config = dict(
    image_size=64,
    activation='relu',
    init='torch_default',
    warmup_steps=350,
)
Rows from block 4 of a small CTC image transcriber, named by matrix and row number. Rows with one number belong to one channel. Each number is 50 + 15 x the weight over its row's rms, rounded and kept within 0 to 99. All counts start at 0.
After each channel's rows are labels from the 100 images, of 14976, where the channel reaches its highest value: "peak on" is the class under the peak; "strongest on" is what is common among them. Only what is clearly more common there than usual is listed. The data: short English words printed on busy colour backdrops. In brackets: how many of the 100, against the usual share in percent.
# c3: 3x3 conv, stride 2 (model.blocks.4.c3.weight, 128x80x3x3, each kernel summed), inputs 0-79
# c1: pointwise conv, stride 2 (model.blocks.4.c1.weight, 128x80x1x1), inputs 0-79

c3.87:53 26 50 57 76 16 47 36 40 54 49 48 63 78 88 61 74 75 40 61 50 53 48 53 44 39 55 41 28 60 46 43 38 49 47 65 68 55 63 04 56 38 50 78 43 83 35 57 40 52 70 55 16 49 59 48 53 61 28 51 24 61 54 53 54 68 47 36 48 65 46 48 62 59 44 45 49 71 48 60
c1.87:38 48 44 48 69 32 60 46 42 54 70 50 52 63 69 40 86 49 63 36 58 55 79 64 68 23 72 42 34 61 38 52 55 57 35 60 63 65 46 25 57 28 32 71 51 87 17 72 50 71 63 52 35 59 32 45 37 42 40 51 30 35 50 51 66 74 63 43 53 62 68 59 45 68 50 34 52 78 51 37
peak on: letter a (39 vs 0.3)
strongest on: the letter a (81 vs 35.6); case: capitals (62 vs 33.6); yellow ink (31 vs 8); white ink (30 vs 8.3)

c3.66:37 49 44 67 61 62 67 31 44 29 66 57 90 68 54 43 59 59 47 50 46 39 57 40 51 27 61 64 75 23 35 24 75 53 56 70 55 49 26 54 40 35 54 65 56 66 39 83 63 53 49 22 55 51 64 43 45 84 28 81 30 54 55 42 41 56 49 47 59 50 69 50 33 57 63 26 42 57 31 56
c1.66:38 51 38 56 70 64 69 55 33 46 54 48 74 46 50 44 60 51 36 54 29 31 70 32 38 38 73 50 65 39 49 37 97 54 60 68 46 45 32 34 31 29 61 66 52 58 27 67 62 43 53 29 57 39 53 33 48 69 05 74 25 58 60 37 46 69 61 47 61 56 56 65 41 58 35 32 35 43 60 47
peak on: letter w (26 vs 0.1)
strongest on: capitals (60 vs 33.6); the letter w (35 vs 9.1)

c3.51:51 63 49 47 64 58 63 35 49 57 26 46 51 87 73 65 27 65 64 33 33 57 43 36 67 37 60 61 52 61 43 58 75 56 77 29 64 46 65 29 66 60 49 28 34 68 59 59 56 70 52 44 57 55 93 48 61 49 26 45 47 51 59 46 50 45 61 53 56 41 29 67 66 63 57 21 44 10 45 61
c1.51:52 68 44 61 53 41 71 43 67 36 43 71 44 67 76 88 36 61 76 39 44 57 41 46 63 25 40 57 65 66 53 42 82 58 64 59 67 56 83 43 40 45 41 56 45 57 71 70 66 80 42 49 41 33 79 51 55 41 46 48 37 50 69 28 56 56 75 64 62 32 36 63 83 51 39 48 49 39 42 40
peak on: letter w (25 vs 0.1)
strongest on: the letter w (61 vs 9.1); the letter m (28 vs 9.8)

c3.83:41 50 54 52 76 63 67 46 41 56 33 54 62 89 76 14 29 61 48 38 53 51 40 32 88 53 20 61 67 27 38 40 68 73 38 42 31 48 55 47 38 50 17 35 32 61 57 40 51 77 45 52 67 31 24 66 53 58 49 53 48 45 44 45 49 28 68 57 65 41 54 40 59 45 46 59 40 52 64 63
c1.83:25 50 43 44 47 86 38 43 33 34 49 51 43 69 71 26 35 62 56 49 58 41 58 20 76 62 18 46 71 17 57 36 61 59 37 48 40 32 64 56 45 45 30 44 35 67 63 35 52 55 55 51 66 20 44 55 45 45 47 64 59 38 50 28 30 63 77 34 55 56 59 34 49 41 43 08 47 38 51 51
peak on: letter n (26 vs 0.2)
strongest on: the letter n (51 vs 22.4); the letter w (29 vs 9.1)

c3.21:46 47 42 64 40 61 49 64 50 67 67 68 28 44 70 31 42 39 43 54 50 56 66 51 70 70 56 35 01 34 78 46 26 56 51 64 31 75 47 39 50 35 65 55 33 76 36 57 52 44 22 50 25 36 53 53 64 41 62 45 55 20 62 58 59 54 52 63 34 39 51 47 46 37 43 43 72 48 17 25
c1.21:67 56 46 68 57 42 64 58 58 79 82 84 26 57 67 37 64 46 30 63 73 71 65 64 82 44 49 40 27 45 55 32 35 71 35 73 41 44 60 27 60 25 60 63 54 69 38 60 54 47 42 53 49 43 54 63 64 41 72 50 53 18 61 59 36 55 48 45 54 34 41 48 54 55 42 53 68 54 24 25
peak on: letter k (36 vs 0.1)
strongest on: the letter k (53 vs 12); yellow ink (29 vs 8); white ink (25 vs 8.3)

c3.100:66 47 36 60 52 68 69 63 39 47 33 66 58 46 33 40 65 58 51 44 53 24 42 38 83 66 53 82 54 37 78 54 43 59 79 37 37 54 19 53 61 44 07 57 45 58 62 66 61 41 42 63 51 58 58 50 46 57 47 63 35 64 56 45 68 42 41 65 60 51 81 23 45 56 32 54 63 72 22 33
c1.100:61 39 46 66 23 52 46 61 16 46 35 32 45 64 28 29 32 52 62 48 29 31 35 42 76 64 75 78 61 55 42 52 28 57 69 51 52 50 46 43 34 37 25 60 35 34 61 38 53 24 27 46 55 57 57 41 56 69 45 51 47 61 56 13 53 46 38 49 60 49 45 36 36 52 16 66 65 54 18 43
peak on: letter w (35 vs 0.1)
strongest on: capitals (62 vs 33.6); the letter w (49 vs 9.1); the letter m (37 vs 9.8)

c3.18:24 68 40 50 73 46 36 40 22 59 79 58 46 62 34 42 62 56 84 65 60 38 61 53 41 27 33 59 40 49 38 47 50 30 57 60 41 45 68 44 65 45 44 87 63 66 62 81 45 40 80 33 43 57 72 28 40 33 54 35 46 70 52 45 35 27 54 59 60 16 34 47 44 69 55 41 46 51 52 47
c1.18:42 63 33 67 79 51 58 66 54 71 52 40 59 45 10 60 45 47 57 38 44 56 54 44 45 41 46 65 54 42 38 54 67 41 55 54 51 66 98 53 38 56 21 63 54 46 69 84 18 43 60 49 28 47 39 35 30 57 47 45 34 62 31 49 52 36 65 89 57 28 59 63 51 48 63 47 59 56 76 54
peak on: letter w (25 vs 0.1)
strongest on: the letter w (58 vs 9.1); the letter n (46 vs 22.4); red ink (28 vs 8.7)

c3.23:71 25 39 48 39 55 53 43 33 27 50 86 46 42 48 54 47 45 26 65 34 57 45 38 56 32 76 45 32 56 60 44 60 44 59 45 41 67 87 28 51 45 70 85 51 73 67 72 46 55 26 62 19 43 46 52 42 67 39 54 23 51 30 38 71 67 50 50 55 54 40 76 53 33 47 42 46 55 29 62
c1.23:69 23 55 66 47 50 64 27 23 20 34 66 35 66 30 50 50 39 44 49 40 37 43 28 58 25 68 60 44 44 44 26 59 54 55 35 59 80 61 40 58 20 50 76 57 73 48 59 56 51 38 44 16 34 32 32 40 46 32 46 33 43 43 45 53 64 50 49 63 47 53 73 51 22 59 43 24 32 42 37
peak on: letter t (27 vs 0.1)
strongest on: bold (87 vs 45.6); yellow ink (28 vs 8)

c3.106:26 43 64 32 27 13 52 66 31 60 41 50 31 49 52 45 56 50 20 50 58 60 61 38 61 47 71 40 67 29 66 17 56 51 63 32 43 58 48 52 68 43 46 58 39 90 44 62 55 55 33 62 35 27 54 50 73 58 53 73 26 48 65 52 74 47 64 44 66 54 71 47 28 45 27 56 70 32 46 34
c1.106:42 66 65 37 70 34 49 68 58 53 60 48 47 52 44 33 59 57 15 65 66 58 47 51 76 34 51 60 55 29 65 47 48 50 51 41 48 73 52 71 58 46 39 65 45 79 66 52 50 53 45 65 33 30 78 31 73 44 38 76 53 38 72 52 92 58 64 41 60 57 90 45 32 52 60 54 43 51 52 19
peak on: letter a (51 vs 0.3)
strongest on: the letter a (76 vs 35.6); yellow ink (28 vs 8)

c3.54:30 42 52 39 77 33 38 34 43 42 32 50 73 86 77 35 37 81 47 45 55 62 35 33 57 57 54 41 59 56 42 41 64 36 79 31 55 46 44 38 24 48 29 58 15 59 54 79 31 68 65 53 53 39 65 54 59 55 41 58 50 57 48 52 48 51 55 58 43 79 39 55 76 59 39 31 46 62 76 73
c1.54:29 67 52 58 45 13 66 54 58 37 56 67 65 93 79 32 50 65 49 58 48 74 64 38 46 50 42 52 37 67 49 47 34 35 49 38 50 48 42 38 33 61 40 46 41 56 62 58 70 74 71 84 43 21 39 43 53 53 37 46 28 57 22 59 56 66 40 45 67 74 35 41 82 51 47 44 55 63 67 55
peak on: letter w (28 vs 0.1)
strongest on: the letter w (43 vs 9.1); yellow ink (26 vs 8); red ink (26 vs 8.7); the letter m (26 vs 9.8)

c3.97:57 47 27 46 62 40 72 20 48 49 52 53 26 72 99 41 60 60 45 52 59 43 37 45 83 59 49 36 56 41 58 32 43 53 49 43 37 63 37 35 45 49 49 42 37 50 72 56 42 62 50 69 50 45 45 46 47 58 48 56 34 43 48 50 47 36 85 48 58 41 25 60 34 59 65 35 42 08 48 37
c1.97:41 37 36 36 69 27 62 24 37 54 44 41 37 66 80 45 55 72 62 46 51 28 63 74 73 61 50 29 56 31 45 54 43 54 35 51 41 53 40 27 29 43 51 42 49 88 60 33 61 75 65 68 43 52 49 42 50 75 41 36 42 43 56 51 30 34 66 51 72 49 24 61 33 44 64 38 46 15 50 28
peak on: letter n (37 vs 0.2)
strongest on: the letter n (61 vs 22.4); the letter w (30 vs 9.1); yellow ink (28 vs 8)

c3.67:44 61 36 32 76 43 49 70 56 30 44 37 68 44 32 36 57 39 51 54 63 61 56 35 30 67 66 60 62 71 60 39 50 57 85 71 63 68 35 36 46 37 70 51 53 50 48 51 43 75 57 33 28 22 67 38 24 82 54 58 47 46 52 39 62 52 24 49 52 66 58 52 13 52 32 66 26 58 39 68
c1.67:40 39 47 30 55 38 38 40 30 36 44 25 65 42 50 34 57 31 31 56 44 19 42 48 34 59 63 78 75 60 54 31 51 44 65 59 82 62 54 26 41 54 54 59 19 45 55 51 29 56 46 32 34 27 61 38 36 77 47 42 45 56 56 49 57 47 22 33 44 67 61 71 23 37 32 30 30 59 26 47
peak on: letter n (43 vs 0.2)
strongest on: capitals (71 vs 33.6); the letter n (57 vs 22.4)

c3.107:41 31 51 58 44 47 40 75 59 23 46 60 28 49 42 52 80 40 51 79 55 63 57 29 61 55 28 44 37 53 44 60 29 18 36 53 25 35 63 43 22 66 36 72 62 28 51 69 50 43 49 42 67 44 30 63 66 56 70 61 52 25 41 41 84 42 33 48 46 64 69 40 41 56 53 82 32 53 50 41
c1.107:38 19 33 41 68 46 57 37 44 30 30 30 52 61 42 54 56 45 63 46 75 47 58 25 52 65 32 32 22 39 69 53 55 21 56 30 49 40 44 29 31 36 15 58 42 42 46 61 22 36 47 44 75 33 06 46 62 73 45 58 48 53 41 63 42 37 54 64 25 55 49 47 52 66 42 46 42 69 37 42
peak on: letter r (25 vs 0.1)
strongest on: the letter r (60 vs 22.6)

c3.3:70 44 67 49 36 76 63 37 53 58 51 41 33 43 31 51 07 46 42 45 64 39 67 26 33 57 74 16 69 35 52 60 48 47 51 63 45 42 56 57 33 27 42 20 33 55 55 75 59 52 31 59 51 56 44 51 43 69 48 16 47 58 40 50 47 30 61 67 45 57 41 70 42 51 63 38 74 09 45 48
c1.3:57 40 55 55 47 62 58 48 69 35 78 83 13 34 47 51 30 45 35 57 52 42 49 27 57 70 89 22 70 48 67 49 41 71 47 46 27 48 43 77 45 45 65 36 51 64 72 81 71 38 53 78 49 59 50 45 35 72 62 66 42 57 48 46 71 49 41 39 35 52 47 62 55 49 48 49 68 33 40 65
peak on: letter e (34 vs 0.3)
strongest on: the letter e (85 vs 35.8); yellow ink (26 vs 8)

c3.35:79 53 35 47 56 56 84 72 38 52 41 36 64 48 59 65 33 61 14 31 75 52 44 51 51 45 39 51 62 41 46 42 47 46 56 54 42 66 03 50 58 46 54 52 29 57 49 09 33 52 52 82 52 33 42 36 55 55 67 61 85 47 62 68 34 50 48 64 48 48 69 65 61 27 57 39 62 39 57 46
c1.35:55 52 63 47 48 46 67 64 21 61 43 33 51 42 53 59 48 60 41 57 61 49 33 53 48 43 30 23 63 52 59 35 54 27 50 55 38 53 11 48 41 37 47 64 35 53 32 34 23 47 30 66 52 45 29 20 41 78 46 69 61 35 51 67 32 26 21 49 56 49 77 76 39 29 60 37 83 53 65 55
peak on: letter n (37 vs 0.2)
strongest on: capitals (71 vs 33.6)